python train.py --time_shift_ms=100 --channel_attention="se" --depths=[3, 3, 3, 3] --widths=[96, 112, 144, 176] --shampoo_beta=0.95 --precondition_frequency=25 --steps=10100 --epochs=148.9 --weight_decay=0.2
Rows from block 5, named by matrix and row number. Rows with one number belong to one channel. Each number is 500 + 25 x the weight over the matrix's rms, rounded and kept within 0 to 999. All counts start at 0. Numbers have three digits each.
# convs0: first width-7 conv (model.blocks.5.convs.0.weight, 112x112x7), inputs 18-26, a 7 kernel for each
# convs1: second width-7 conv (model.blocks.5.convs.1.weight, 112x112x7, transposed), outputs 18-26, a 7 kernel for each
convs0.62:506519505490489497485515467519552512499474472506503469487488544494524450491486510511528531536501475473505520506514515526483520526485518512517489500530492526477509474494466507497515497504476
convs1.62:517498516509514498485450480505504475518515499519472509498470490518503533468525491522477507507477500523497468509510526481495494497517478526482539496466520519497542543440447486520532505498516
convs0.63:478501481493463495492483484509467501495529543504479488512482516495452502525504536542508513503521499518494487431551506517480505589482511525510492491524533490486552526497467518471484519495501
convs1.63:515494490458444490508510533541487495507463478517502502497478492517500534495493485485496517526470510479465450519489495476570460514475487475488536488524485505529508486493491461466483504483512
convs0.64:493518522516520521502494524499496484476479492465548508516489485512486498497484523483504515488525488473484507459503498522498478513479518488515465495498491536489560514496504478486519531462463
convs1.64:537505488539560519487500483469489499485509520529508536516476457509507502486498495468497503498476547478509519520505437490507511499537494532499536490508475490543486510473497515518490494498487
convs0.65:484536512506508544418540504483511491454469504469475496486527512481500485478555472512508483493478506519493501524501502512573480543502510474532524482478509494480529496467514499530453482470445
convs1.65:526473497494538493533497506515476497501461506465494473499498491534531477527483472488492506509499490517487520470486496487454506486504478505509513484482465457491468494524524484491498507491510
convs0.66:509508490489498471552530510488497509485488478487527501537509528494512496499441476523451455441493496483552499513525482517510497469480518476507522525518486511471509511501500461485491482503514
convs1.66:465525511499512513483470497476497465502506463467472495499496514491517529480486476495467534521474476469500489494471549507528499529488483539486510518486481526537477496468531507507478523512472
convs0.67:498481476557486499488513515496536492471456522518523488491507517493505492533487561484480517467542492510468480479493466491498509503504499475484535502486478534489510492520509504584527472491505
convs1.67:477512490454521508503497492511524513506511475500500481473495488507474483493516543530518478474449566469506541545522513507509516523510556526560504541484568553518492558460499500516507465549522
convs0.68:484466532505493460508534482449496512548491501513490504519473468491485504491481493505469532537579498469495527520474493469507505513458537510540503498483470506481514530513520532471421515551528
convs1.68:489491523529501525493510488508510517516545471523498491492515527460455466489494545553504512509503468441482528446459478509509496501491511555481520519510507494515491510484517493532512509519481
convs0.69:511442477492476515521495520495491463472452531549477468493509491489516514472491514525481586463510527535456488462481512475506538455461472501499502496494528464521522474480504507478481484523450
convs1.69:515474478514547496459487509486477491491533497502535551544487491511486478509500498477490448503521522452515508486508503488490505504465483512476537550497481474504543508518534460484493464472512
convs0.70:506491492460509499486497509462558525486495460474509504513526514479477473494509521522504490497515522499535508530485489483515494523489510478487504503513519475558508459499468536450517523498472
convs1.70:535485492530509500522534539430477491485543532531478459481496471545519465497486500489490514527516500514467502531541521475524521517465464496495533529478551517464530473522490468465552544549496
convs0.71:548499488507490496478459496519461488501518548517562502471450484458473485486500483492478480475538547465481477505518501523491493494510475479514535500552482465470469536544524472441491538502536
convs1.71:497493498463483470483517507469538549524493493501528555518477389486495495455492482496462512525456495496513487485490490449467504502471454464505473478528500464517487542459521476460503504532550
convs0.72:509501432491525507468498477488521476499500529480483490518472504506495522510470527507533494544521508560459500487470494489478478517495499495490485519478470500492514522540520520492502465472502
convs1.72:501480479439550515490487480486487492474502536529465484514501476501509531502468498533507422533554530538522547515507469480486497533495536524478523478497490463490457493513521493485469511501530
convs0.73:479510523501535490510514503521485525517483442512474518530529499513521499466477458502481526478451507470562480519509478519522453531483444543483489482494528484543511476469464488479512499567492
convs1.73:518482528506464504475522463501543533539505514485509469501482515496525507520505480504481505501532478464520516511497497472469551510484506484562503475537519501481507509449492437537470516471500
convs0.74:505464503496543474519474522489475470496489492504520532528457484515507501492515477490497456508511476537453490520486538502476523521523480522481492498511481481472481492505500517466517497507477
convs1.74:511518461496506499524513487492472491482534485501496497517494500499490500490492520514509511505487437479516441513477506496504524518472506460494501542479486476515501508517501457536479526506513
convs0.75:510531530525447521516482504542475487482514491525486523498509563485518499473461500473519491483463494455494526476471498498545523536466456513484565532512516496535473474489459543466537482508486
convs1.75:479470545514515510500479465499502470505523500511491480470483517493506509524500517458492472481510558480497510492482492510491496567525555444515513488496519527498506511498504489526480493486507
convs0.76:516497478498524481500501484554449529445508524509511527513482496535525518462511503539505518499503493484471498489468466467496509519474520541495500510462542561550523477513501478507456492519505
convs1.76:468517496534537512448491514474526487486456499530506532516553482460543500530474533495472458494551528478491503509524531530531474533510476496492490465468561522509490505494503483482504475501506
convs0.77:521542496510497491461515495470497509486480495468474504461562516512506483478550445519489467504500523507497475496545492506472485480465510536534520488534548496495459459482535500541486539485541
convs1.77:504547539499462524482488459500519459474518541437513444462490506472530479539485490499505543487521505483502479487480501505471476489516527490528550520462476487485507506537485498444525486472482
convs0.78:497477481476548505453472452504476494493532518453469527547527488480462529499527480486493508465502559529451516474498491496478510467513528509484485492512489520483491490503493506502516477496470
convs1.78:516508410459496513548556509492535504483499512484490445500528527540546493516478522543503477463482460496520521493487500474521457511516523489517514501465507507522525459497493504504513499478486
convs0.79:536539518456472521510479498544525487499517472491476483503454493511489496558509517474502517514532503458517508489498523518502515461512442499482494499465472499546506493541463497490493504490479
convs1.79:483484511521517510498495492499489500566509490527459474479488468506514521488541479508483540512485486521510478520545475461496500529537493468499495513509522506462495510504519472498465519494498
convs0.80:494522496486484520526497478492511488531531560507467558504535441477503476504484541507488497462497495511469531516470543480509515520444485499515505532504464510504524463518520522486492484483490
convs1.80:483473522492476490508519482514479491477494530495475438520486500506528526511504470523505512502494517472501449462457467478472491513501517531497539521510534524535492490516479488489503512512511
convs0.81:518503532517505493478518466448459518499490556466518437534443539500518497511495458508522459538478543493505530508502454503488505530492502516508461474484493512518502485534510520481512516507497
convs1.81:514508482515438542510511495515525523496478468577453541456516483510531461482475501517466455508518457477480501492488527507492485513501512491522469483502531509482508530491504506502530499543505
convs0.82:532495511473462468509484501546488467519515487528502453519492486499509497500490483483460506510500525500483530506515522504473507511471530500508474507476440512531550505489506479523513471493526
convs1.82:522499507519464522474506523520493470519492484476482504495466513496482483495473499492510461503484489529511469519496514509540474532522494502451523493481548467472496496470531543546486471494487
convs0.83:542504509500480514459490485504481447516519521517471519497475544472509478474468493486492442473534503496503473503466509521548491502504482512551494491478498523501472502512496506496455555481487
convs1.83:501498518489470503515498484537495467485490476506511495523513564497519526498519526547480532518435494483503496507526510521499516529509469482487523463496491511524483504482523527468521511499499
convs0.84:532527510466520478523494496484496488480483480471510513503488561513526498493480496489483490456439476546495527480542482506463510492516533503498452517485535516522508518535502530550483531471442
convs1.84:501546499488481506484487502504474509535514487498500477473528468496530475525547507522508539560497462472506534509503469472521484450525456506505461503497503515522534512526482488508541489518527
convs0.85:519459505512528487518471489458497504506475494532486497496543509470501489487509513525567477512515496513477514553437476520485493518481498513518497482482522515479517488517501511507485493510499
convs1.85:509547506500497527499484500509485522523521492484528505508494492525510517522507476507522451504480529562471501476474490548460492503476493510496541446452485473478515501495562537543531495513452
convs0.86:506457527457480481522468549543497481453498516556510535523498480504495501523528525507479499506470535511496475466514496489537522467481476508555462462507520503498513483481490513500495512481529
convs1.86:514514499495478484496519536517528530519499472486490489550504465508462491501497481481513554501492435501461514528527526483507527478564484523495493515515522475517478472479483476483496511500503
convs0.87:497514467524488544497457502503449521546493483495452481509502489493468535507468548462502522491497523510500522504527497467527500465500493465482500486503487476495508504496463505504501512501526
convs1.87:481477518507512518540488476492502473452505497484467482485521516543467525528510571509510517451511522508549503501493468496540530496532516501474501502538504498488443514477469473482448495509493
convs0.88:514509530555466483540491498478517532506516505476507504531510476529487510522485496467504494517505484486515508489534500499508506475525548515485493522432521483513487503555467529489489455517534
convs1.88:485497513475512556485523538492492496502496538489470505525501471526433471512544541491490552509467479490478479470482499454522481507496515483471459540543525538533503476518518519504497522491552
convs0.89:461582519497511514487454503504515510496529471498523548459477519560478460490518486466474527478547534506485493509519496484498477489479511511475481451560508487456495501500527527540477483529525
convs1.89:518459462510531459554518483546501484462494508485513475496512503504466491464444500553510480546482542471504495482497522503486487490495526467465515482482469480520475527523463487545534508509512
convs0.90:476507468512480489478477501499482548496469500505483491532474496455464528474492524541500493502503488460573464531524539480508526480497479536493460506500500509491492474497512502485515532540469
convs1.90:548495483471526473514526492524500498508501481490476489503513477488526486511474486554460541497492487471490478516500451533466561478497520429494493514471457423472510476483509518493516519520468
convs0.91:528503508510490480506467517468470457546505498518519490481530476456499475453608514484464489453502481485496501520490528505499468500528507485472501473541499490535495496494487506486460534516536
convs1.91:466479510466480492535511468479468504504504478486514510518514531516546511541528532498526537515464448454563501487487481508509494502479553481526479523539511502517496477533533527503518473465458
convs0.92:472497481526500524472468497564507496473476464502495540484486559521503485493506488490533491489508502511486511473496509523494514526470501504510511521518523467516525452481536510513529475490493
convs1.92:554449483472516484484484521486506471506515519533533482483468500499487472478520517513528480483502540518495489532498460493510493503525522532526533535513524492468479475492489480531523462497473
convs0.93:471486507514520488493519516478523474502511478466515539524502484536484480471485467509502473489503499524499521533527489498504486511511522470530479492509507509508496477510507446507506488530512
convs1.93:484499496464523511475534511533483510488507531536511475492484478511460488523493484497515490497507521493525485510487534442469520499514487525503484481536491503520480517525546487482494518531458
convs0.94:449476518511503485509512526524470463482484510479521500484483528456490491527492514499533488485470500490504475508506536465521500495520518497501514464489482487481543485491474522484464539479515
convs1.94:480475431470485462537523504487489524501460477522484508509517513475486547466488471542537523465459543510497579539527466530472506526477485498504496512492514472527518536512485542452537527499517
convs0.95:547506488503510477483551463497480521488522489499541498490505483541460462485483461504458453513533469568520528506518468532514506462491518489501489556540518482482478496503497480509503527510484
convs1.95:507510495484504490499476529490517488535482524449511497478487535523499467457497480480522451539492490511521451481433516442492500443553506499488466498515485500491488505527465482510485475477494
convs0.96:462514507509497478508499535512534482510501471486488472460473448535477551488468508498518516466469497473541471486506468454475522515507504494486527535484485498488470505486490464507550550534485
convs1.96:512493487510499494547516522522476444471515514477443463437512499498504500517508523451447463412487508507493477488499482455511487484486503522532519464526475475466479473515538506489475487480486
convs0.97:507483494529460476507467507513508488493463533539490535478493501492485482496499493516499535503510504535498499487548554508493476493529522463501501491511516482501475533500477501511526497463491
convs1.97:469509540504526482486524469510477522517530490474487505532476481526526520491498483448514475520488507464499513501498470467537518499529505508472474512533508495509526500530539548520511482509480
convs0.98:509493541504498494515524500502500491467501486532481545533534476521518536498501467536509494409518575489528521488524528521510456550503512486480487545539511489475508511473471537512506485477501
convs1.98:509498497514525487474487484494480501503534537501478507553507506453509492492479529540492493448512535509508539490535488515521492516525530501514507519471483478520523496499491534497526484491500
convs0.99:531488517490482472492460470494508535487508557508500513485498508463513483497485512524508487492481512495499506473463490556505512520473529493516488498535496429453467512543499490461498518494479
convs1.99:529513490536510496460512508498494526542447494515473497521505509502508497510486480510518481480501497519499505503498509534509499538542454497480497486492504511481518506501490471519509496488473
convs0.100:505528502593546463518524517523506536483469502524544493482526503488472526503491553532506498489578516424527499522543501510517534493482507526481499511483446460539542522477475476485508528510502
convs1.100:479559518485505486492474487456410493528502508515527504453500512474502518497490524498444572530480485513490524493464504517502530509514516476519492514556548492478513496486536513494514507553520
convs0.101:502519492429485506516477448556565466442453509504479498498509493506520486496512513477495476495527498485500487496502515511533471485499518482463500500558508429508490493515495518466496540487475
convs1.101:527486471531486517481455505551486479501485539548516492543516511495470493478507488459508456476510497500520542523510524535511486507460471511468490507500502448477495498484517514476480493513468
convs0.102:481510488489527459488495496466496514498471505466542523466515531511492491522467458527463519515490473510492490494534473488516518506477516502513527497470542519557480468502532524490503477521509
convs1.102:512538488509482516518482493479489488487464456497524479422530504474518534483500507484522501461443467530539524521488499486537537464505524537489530507499498516495512464504498468512487473454458
convs0.103:500493508547479501510472533476475441496531516522531504500504483477510464539482484529482492505496483483512503486472460498501479455527494494502525533467542494512486499497501524511476491497462
convs1.103:508478505497488437451511529523492488481517555521503490502461478512516508495500489509501504518512479457496501471447477507520463524495507480475423533479508500489526481518533482494501515518519
convs0.104:551563461481534537504491538488470496493500530483467530491457514499552543503488499447479529478506501511456479500484503534471531504459500506504481465552517503483510482487515482508514490508425
convs1.104:507535515528495442526517529508526471438507516513498504513503508476479485498504474487496412487495551490528490529430481519519494531506497490496542502495496462471473494490522509497483500498491
convs0.105:500482437600486486504506464511492506504500463482514474468464538513521509525473547509511491489463527544552505495478568521538496486533476525509550445449480546530535555509539509518466526484518
convs1.105:483497548443497494502516470486515501490487465534470485490488515457459454489513558528513524519501487497512481485525480500489471518456491437523506471522519496494457476512508484426507508516467
convs0.106:499491532510516528454547526531479493494477507527498479494508525499477503458452519512502503533479476480465487469484560522519454501496492531497487456485482480478490483504477506454503460503482
convs1.106:525439472537518515535513493513524498518505510517481484513464486514481473460474530525519521486514464492492536490491459489485497499540502458490456505491466508523488497534546509511490510465508
convs0.107:533520492482508494509469492512542533505531519503508485504512475509490528494569447517517480480459567483516511500462496475488473456490520506453540499483503525471505496483469532513541463477517
convs1.107:469483480506517488482485518501515503516524492511527477485564517500581480521497492513501538452499511444460536500498494483521491461449489498491485516518532480498440471493491495519482471502535
convs0.108:471496494497448479511506492481515469511515507505514533458437489511489481487510508523506466481468478497539501520494500479519524506528491563473511442484482489478484518510533467486447487526502
convs1.108:520518528493474473517522484522483520516494498511507513491489509476501534475481534483522480485481520509474552489447516513494481545507497506542531547513479495498515519464493477491484468485442